From a checkpoint of a small sound classifier.
Data: trained on short made-up English sentences, spoken by a formant synthesiser in many voices, 26041 training examples, 49.2 epochs.
Rows from block 4 of a small sound classifier, named by matrix and row number. Rows with one number belong to one neuron. Each number is 500 + 25 x the weight over its row's rms, rounded and kept within 0 to 999. All counts start at 0. Numbers have three digits each.
After each neuron's rows are labels from the 100 clips, of 14976, where the neuron reaches its largest size: "top examples" is what is common among them. Only what is clearly more common there than usual is listed. The data: short made-up English sentences, spoken by a formant synthesiser in many voices. In brackets: how many of the 100.
# u: gMLP up (value half) (model.blocks.4.mixer.u.weight, 512x256), inputs 224-255
# v: gMLP up (gate half) (model.blocks.4.mixer.v.weight, 512x256), inputs 224-255
# out: gMLP down (model.blocks.4.mixer.out.weight, 256x512, transposed), outputs 224-255

u.393:460516459471519482529508479517479487525479463479490477506509508510528524516512488495478494513483
v.393:498484492499486527515548479484515469483498470529471517518531493493494434478488486497474509447493
out.393:488582487517476482499460478470492528505484475469492497488506475495452530492541457502508484519547
top examples: sentence kind: request (75); /f/ (45); "please" (32); "find" (30)

u.27:502526490466513499540480527545466519508517488491515472495457494498528534500516482499504485532448
v.27:472473548516511518474465478512489543526497525501500536462463461527490555523506542508510513512508
out.27:540508508517483521488448519487518533481505499499531503459484481455438550471483473513535549539518
top examples: sentence kind: request (55); /f/ (46)

u.325:539480508494478522536488488520493519481538501522464474499498507470558507461491519500465513515488
v.325:474512539495522463498469519507486501501527550485512528473486514520492506556490489477524471478520
out.325:501486493512509497472509485477494450508453477495526534512484515493493492514526538510530497465477
top examples: "who" (100); /u/ (100); /h/ (100); sentence kind: question (100)

u.409:518536483476507529529499500501519505494507467511484471508492504495563520498494496492478499545484
v.409:516485506471467542493526498493508512540534478505491548531493464478489478499501508492468512460487
out.409:488484468561463508455457470459529470448466437502535515482518463480457488476487512497535520522518
top examples: sentence kind: request (80); "me" (37); "show" (35); "find" (29)

u.187:511482451490493471508485466501481541504490445481518498502517500500498491501510515501520450493501
v.187:435506481510512464514529523518529468474467518513524482486480524516528458502450527535491482500501
out.187:483497554490559520521505514519544508498563565510485487502492509510537515507453485492495503500479
top examples: /z/ (83); intonation: falling (55); "needs" (27)

u.216:489511468443510500512501499540478526511505476483493477498482482505538529509512523503457506493454
v.216:510520481422497505505503481527479511516494487509502520471483477512456549518513467514515501500472
out.216:496489462428492531486519507540513475516467517517481552507480484465514474519509473508506505491478
top examples: intonation: rising (86); /ɝ/ (74)

u.312:490502481453497497551546481497494495507513469524449466533533533488533481495475509482463476470470
v.312:453475505527502480481486493495480487473474513489514523474470474490471510529504520528510467465499
out.312:498504488489496512488521541514560427506487510492508542493502490478485433508473470500500473477493
top examples: sentence kind: statement (100); /d/ (92); intonation: rise then fall (63); reverberation (62)

u.427:493530473422508492531517496530501535518501468501499490493486493498501517507501509510470498513459
v.427:495479508477531508534516479500460515501534487499456436494509528526518529502508561487480515497482
out.427:528503509462547530461508502509537478514484511493527528463473472488489502482496486489492515491470
top examples: "who" (29)

u.494:466520470434520484549520495541475524527511478504491466494505506504509557518514516512472496510451
v.494:500473496504499529529534474472499480482501459521466518508537504498477451483499493490480513452511
out.494:541561515493474512505471512469543472497507502492486492491507482448452539473522451472487508512515
top examples: /f/ (47); sentence kind: request (45); "find" (27)

u.91:508539487488503499499470531550506538501491482499519464474477481479539557498518486485501489541469
v.91:511521447455492490511485528541505512508484490497513528475476484478528510503467469496484494517479
out.91:493498511504508549506487451458522477503508460488493500478479498529450516492527499513530534517507
top examples: /f/ (50); sentence kind: request (33)

u.213:509461528499540540503510472476467494488559504479477472496507535517530507469507539450502523489481
v.213:474499521510495472462527535533523490484486553501514520490489481523493478517473503513485490509505
out.213:481537448479489484465499545552503484500456487479519513498505463495511474528498464502524458512517
top examples: sentence kind: statement (100); reverberation (59); /ɑ/ (59); /aʊ/ (54)

u.4:501527463418510499531506499527497528521494469499498485495484502492502519505501506508471498521457
v.4:486489516459481491507574498517474467503531512529471431528516502540543477490479563496474502475447
out.4:546517520461534542462488511501532480514490520485533529469478480476477500488501467485496521507463
top examples: /tʃ/ (35); "his" (34)

u.77:496527467423511497529507500530498533521498469498498485494486499490504522506504508512471496519460
v.77:486485490474543509529527479503438504509528487494470434501511528526517499503500550472486512511493
out.77:537510512465535530469498515504536474505496510495527525471469471477483505486497473489494516497457
top examples: "who" (29)

u.394:535498471449488515511474471486485529496497481489495497458488514519493532510537515484514497537475
v.394:497502484473560497542488490517473552531490501479481467481487501519529528522513519500502493508455
out.394:485479515517531504489473520488515491485526536455550510463456525557514458519472501487539474512504
top examples: /z/ (87); "was" (35)

u.347:516527491439494510521526479518496516512511470527468448540520492518541491472509492480512520502451
v.347:481495496469492477481566504549510496513486530541472479532522481523560482492475536510454504534498
out.347:502502517517479517436490505494530454496504502490511550475519479495551490518488501520515489522521
top examples: sentence kind: statement (95); /ɝ/ (81); /b/ (67); /ɑ/ (55)

u.176:530514462459501505499477532540478544530477503491512488502457490536510526499503510490470502517465
v.176:460485489441499519524558503503480493502533455506477497486520499523518495500495540475464497477460
out.176:483507476455493495492495555519524508522474552524512578487502478474498492526464479485487497516545
top examples: sentence kind: statement (97); intonation: rise then fall (71); "a" (40)

u.434:513526446480476483539471522534513519479453518494503468479484497472499510472517465472474483508485
v.434:498515480452524487505527505512489481509511478493503481490489526502541503512479511504504500518473
out.434:471518500485468495553538463497461518532532485543442466533535500522532518521510520530441483479463
top examples: intonation: rising (75); reverberation (62)

u.331:497522485417529504516488501527494534513513476494501481486486487502506530505511516496490497531453
v.331:486489527468584502534534494493456505499540491495485424489517525501549523503516572477464506492479
out.331:508496475471501514500487482509522444472506499521529496480488501519497464491459477504520509493464
top examples: "who" (35); sentence kind: request (33)

u.457:493517461454521505538493487524493531512482494496481466502482499519513526497503495489476503517475
v.457:500486517532535512466453471499520542481493498476516534453465446507467547502538507484514505521497
out.457:492521468482507510509511451481450545534469456495491509533516469487476560525542507527518485497484
top examples: sentence kind: statement (100); /ɝ/ (83); /h/ (81); intonation: falling (63)

u.235:488517514484516490525495531540519512520500452502485454493487495484504542517544494505497479513437
v.235:521479496463527509525497477489473524510535494498488462469501520531498521513486551484512503503478
out.235:485478495526481488512541477511505424470490483529515480507510536523527478517507540540480480484483
top examples: sentence kind: request (62); /eɪ/ (61); "take" (30); "find" (25)

u.17:544476515497529513524485541532536494499512458522491493490473487474493523494529517476509520501457
v.17:479467506490556518528505467481458512486533453490485456479513523531512538496551545469495514478462
out.17:462502452533470485526488445480453452497452459458514484486508510541489484506538511514522476486497
top examples: sentence kind: request (97); /p/ (84); "please" (80); "me" (59)

u.297:493523472426514494528511492526488540516502471498495484492479495501503527504506512511480498510457
v.297:489471507473539520521522466487441493510542476488465440503513516528505520495513560468482513492489
out.297:526497519468537542456502507509531465503494510497525537465477474480490505481497485488500510500478
top examples: "who" (29)

u.242:486521467412521497530498498535476523518507476494491476512497498509523518499496510504470499506456
v.242:482499497512462488451498525530539508485485518509516518458456435537511502509483482511505473518471
out.242:510538482447530498503524484533493522517486516496494495530517513499514508514501470499474505493456
top examples: /tʃ/ (33)

u.225:505525469431502502537495497537493516518507474502483476497489490488519511497506505512474503520462
v.225:541488521476509490482497489534531530485502499522509501450483497522504536518525500521512496548479
out.225:522543478449519509506514462511500504526501526502471502510507498489475491522495438513476503486457
top examples: "who" (35)

u.256:499510494462489508527506498533479506493499492507492441513472493515557518478511485519501485534453
v.256:477486476502521518488451503538473530486479485509499540453472428489481514504508509522520529491494
out.256:481498547541518533527459488463502520464550493473510513466476496511458515486516475504518501509513
top examples: sentence kind: statement (95); intonation: falling (53); /tʃ/ (47); number of words: 8 (26)

u.292:505518491463533513514487496521500508516518466482509483484501478509533530498539506478492513540461
v.292:445495504493487477471536518551500489501492522530473494503518484531532498502480529515465501535513
out.292:520496545509552505503521491520516516502532503489503526491504497541563494551509531556520471498456
top examples: /f/ (45); sentence kind: request (41)

u.349:488527448455534499526497500522470549517491471491513493491484489513515537491504493510468489522448
v.349:464478511464541504519531492509467494502532483493490435489506526514547505492504563471486499492469
out.349:541493491491463531444460473504551463502499492501507532483477473457534517462501489522483539525497
top examples: /n/ (85); /b/ (66); intonation: rising (61)

u.190:535506454503522511520473518539524529526490500490472482525499501509522514494476506502457504549478
v.190:502484494499482527499557490500527475488499480535479521516524487482506441474492488499467503448484
out.190:545542502460511489462473536541528541525511544528487518490524512473510520504481463488479522544538
top examples: sentence kind: statement (95); "his" (33)

u.251:468519474485499468519481496537470526515475488475506514500484491525518542508518467476482469489483
v.251:527517498462504484520496527546567492500475500514489476474486480509537511503501504513490467530463
out.251:498447548472557529489533495509469510519525483475512529487482515531552484552519579504508508481478
top examples: intonation: rising (99)

u.221:496528469424510497529507501530500532522499471497498484495485496486503519506502506511469497522461
v.221:487484495475538510535526478504440509510529490495470434504514530525514503503498550475486514509504
out.221:532512515467534535475505507503536470504500512494523521479472476477478497491493467494493513493456
top examples: /h/ (79); "who" (31)

u.108:482513474421492489526500506538478533518500476511501486495479479492506529502511518518473491509454
v.108:478481504471546515530537480495451500503538490487475447497510527534497501501508560467483508492500
out.108:549487486453501522488484497514504467520490489516508528506469506504470509460508464461505516472453
top examples: intonation: rising (55); /tʃ/ (33)

u.348:475515481452533493540521496532471518497503475492516452486470520515525529511490526502487488496471
v.348:484537461456490489486509497527507524508487500501513512494475479500510503508492485531479500521472
out.348:536489513440522560498514514519490478529500508506490500536487526499503489498533511516495525512478
top examples: intonation: rising (100); /ɝ/ (76); /tʃ/ (43); number of words: 8 (30)

u.363:494520467424520494525506488536480538517511468494508476511482486495537525500506522498496486511453
v.363:495505536452554499525515493499484512552546508488486462500494490494528529523528533505521499499450
out.363:558519505425492533474543505524512479550489515481502545510477487489523486496524490503503466481473
top examples: /tʃ/ (45); sentence kind: request (30)

u.231:475485483449529487520475495509456519486485456476488495462504487535508531496537529475504499509484
v.231:465486520496497473479565513529532482504507523543472487499516503512520475503477549525466495510504
out.231:501499532457517470466455471506474569503521502506535517482469489496503570513525523532513508502487
top examples: /ɝ/ (75)

u.382:525545500461488511517506501548505504533490487504466487525500477480525496495509459504480497550462
v.382:518530461473492490544523506535473495494476492505510511503479492495519488486462481523511484538473
out.382:466510533499488527546507472461486507484549482478492484482515508556491506513511505497525484496505
top examples: /n/ (91); reverberation (62); intonation: rise then fall (51); /dʒ/ (36)

u.121:484521481438529497530489510547483515498509486494511485477481500514520516501479511494475492510457
v.121:506516483474470494484551517559533485500479516536493491519504471510556470484477478493468484525463
out.121:542522478489510542475506468469502502495501492498504471540504513498507462488508473511503560474481
top examples: /ɝ/ (78); /tʃ/ (58); intonation: rising (49); number of words: 8 (30)

u.506:506522464432527501525476500536504534516518476494492478501496493490524524508501504508465494535453
v.506:501479512466503501525520485511479505515501519493462497459479500534495486522540522552506504518464
out.506:495524499475555523499494484530487490484511523474509484506504516518498495479500451495543493498455
top examples: /h/ (93); /u/ (81); "who" (80); sentence kind: question (80)

u.23:493530465420509497530512497528501532520497469497496490494488496491503519505501509509467497515457
v.23:478486492472537508524524485504449515512541479487469434495509521520511514500503566466468514504498
out.23:537507508468536534464502510499534473505488509497526526471467476480482507488502473487494515495461
top examples: intonation: rising (51)

u.510:494528466423510497528509499528499532520498469498498487494487497491503521505504510512470497518459
v.510:487482486480551510528525480501444508506527488490471435503510529525517504504503549470487511512497
out.510:538509508464535532466500510505536474502492507497525528469470473476484506487498471488494513495456
top examples: intonation: rising (48)

u.106:508498471446508501521496471513456514519480482505462489484520478545516542515525504479452507513488
v.106:491486499459586519510507513510484461505522508456489458469500506532551509507504542473513496505470
out.106:527499522507486530494506488496475472511518477485477501522489547462507475450530508490509534503500
top examples: /ɑ/ (53); voice: deep voice (53)

u.335:531504482470497511505461487518497567488503512479508521476474458538510538497497503478498490537471
v.335:517478533463550504519526468499457490495530495507487442465510530532496512503528563477509510511478
out.335:446485488547525487504498518522493531471494523493517467509493503541498483510459508512538494505529
top examples: /z/ (74); "please" (26)